A small sound classifier, trained from scratch.
Training: adam_atan2 at rate 0.0019, 4100 steps, batches of 512, held-out accuracy 88%.
Rows from block 3 of a small sound classifier, named by matrix and row number. Each number is 200 + 20 x the weight over its row's rms, rounded and kept within 0 to 999. All counts start at 0.
After each channel's rows are labels from the 100 clips, of 14848, where the channel reaches its highest value: "peak on" is the class under the peak. Only what is clearly more common there than usual is listed. The data: short pieces for a synthesised band: melody, chords, bass and drums. In brackets: how many of the 100.
# conv: width-3 conv, stride 2 (model.blocks.3.conv.weight, 288x240x3, each kernel summed), inputs 0-119

conv.156,167,193,181,203,204,202,200,195,204,189,240,171,206,246,193,196,191,205,198,220,206,143,204,193,194,188,191,199,191,196,192,183,203,195,159,201,211,196,191,194,230,208,183,158,187,197,257,186,204,178,201,206,171,213,225,180,163,209,209,192,219,194,200,200,201,202,190,241,183,206,150,196,195,218,189,171,185,185,207,202,196,180,199,178,177,197,216,193,201,206,182,201,128,198,209,195,196,194,191,198,222,213,205,209,194,208,149,174,183,233,182,186,188,219,188,159,205,197,207,176
peak on: D# minor chord (35); D# major chord (32)

conv.75,214,217,181,186,203,195,185,206,234,189,157,205,210,248,179,207,245,185,191,220,230,198,223,227,263,204,213,204,207,205,183,178,172,185,271,178,218,221,181,194,196,207,227,196,211,213,203,204,206,173,211,193,200,193,189,177,236,222,193,208,204,175,198,186,198,187,213,241,227,187,183,207,190,224,213,197,218,191,222,216,241,191,228,192,197,198,249,210,208,209,218,169,208,204,210,201,224,185,211,180,218,185,180,212,211,189,213,204,205,198,221,188,158,192,223,216,193,225,202,207
peak on: no chord (97)

conv.30,227,193,174,210,173,216,196,193,190,164,220,195,219,204,198,219,202,200,160,178,184,226,209,203,204,164,213,181,191,213,200,202,217,205,210,202,189,186,193,200,209,193,180,172,242,198,159,167,211,237,202,152,236,189,204,221,199,196,197,210,193,187,179,175,157,192,210,153,246,190,198,196,206,202,196,232,222,227,186,180,190,177,210,192,203,210,204,160,202,215,208,233,201,223,200,186,213,194,225,236,209,208,185,183,214,186,228,205,174,199,216,185,211,221,203,221,190,201,196,189
peak on: no chord (53)

conv.95,183,203,212,199,185,192,196,200,185,190,226,186,197,178,198,186,183,203,200,197,212,189,126,169,178,177,201,208,171,221,232,208,217,207,206,202,197,192,202,255,178,243,125,187,216,198,199,203,198,218,163,184,212,191,200,205,194,209,210,198,209,210,180,218,207,204,205,158,194,209,212,201,212,184,200,189,201,214,190,223,164,222,183,203,219,206,189,214,195,204,167,208,210,198,204,215,205,239,176,211,189,223,218,188,221,203,207,208,194,158,197,220,211,173,201,205,198,211,252,199
peak on: A minor chord (34); A major chord (27)

conv.215,215,190,219,187,225,177,212,197,214,174,185,239,216,208,196,233,198,185,200,174,200,196,196,199,201,212,210,202,191,190,172,143,205,194,208,193,145,192,206,200,189,205,169,200,195,197,220,222,218,208,176,170,218,201,189,186,209,219,196,236,206,195,188,197,194,215,206,215,191,218,190,190,210,219,166,154,209,202,221,225,212,187,199,182,191,191,193,199,206,166,202,229,176,202,171,203,213,184,171,226,218,205,204,189,179,220,209,203,178,192,231,212,215,221,199,194,200,199,197,222
peak on: no chord (54)

conv.275,198,192,199,193,210,189,193,247,194,150,202,196,178,179,208,183,202,217,196,221,201,190,188,208,205,123,210,216,205,199,200,201,208,208,221,202,231,205,212,214,190,232,170,223,196,186,198,242,180,217,222,241,212,182,196,200,213,199,200,219,222,202,145,210,203,193,210,189,212,228,185,217,189,175,195,193,220,207,200,206,212,200,206,204,203,190,228,211,207,171,204,155,187,210,201,209,199,262,197,207,209,225,192,199,209,223,197,179,188,206,190,196,212,213,196,193,202,204,240,216
peak on: F major chord (33); A minor chord (25)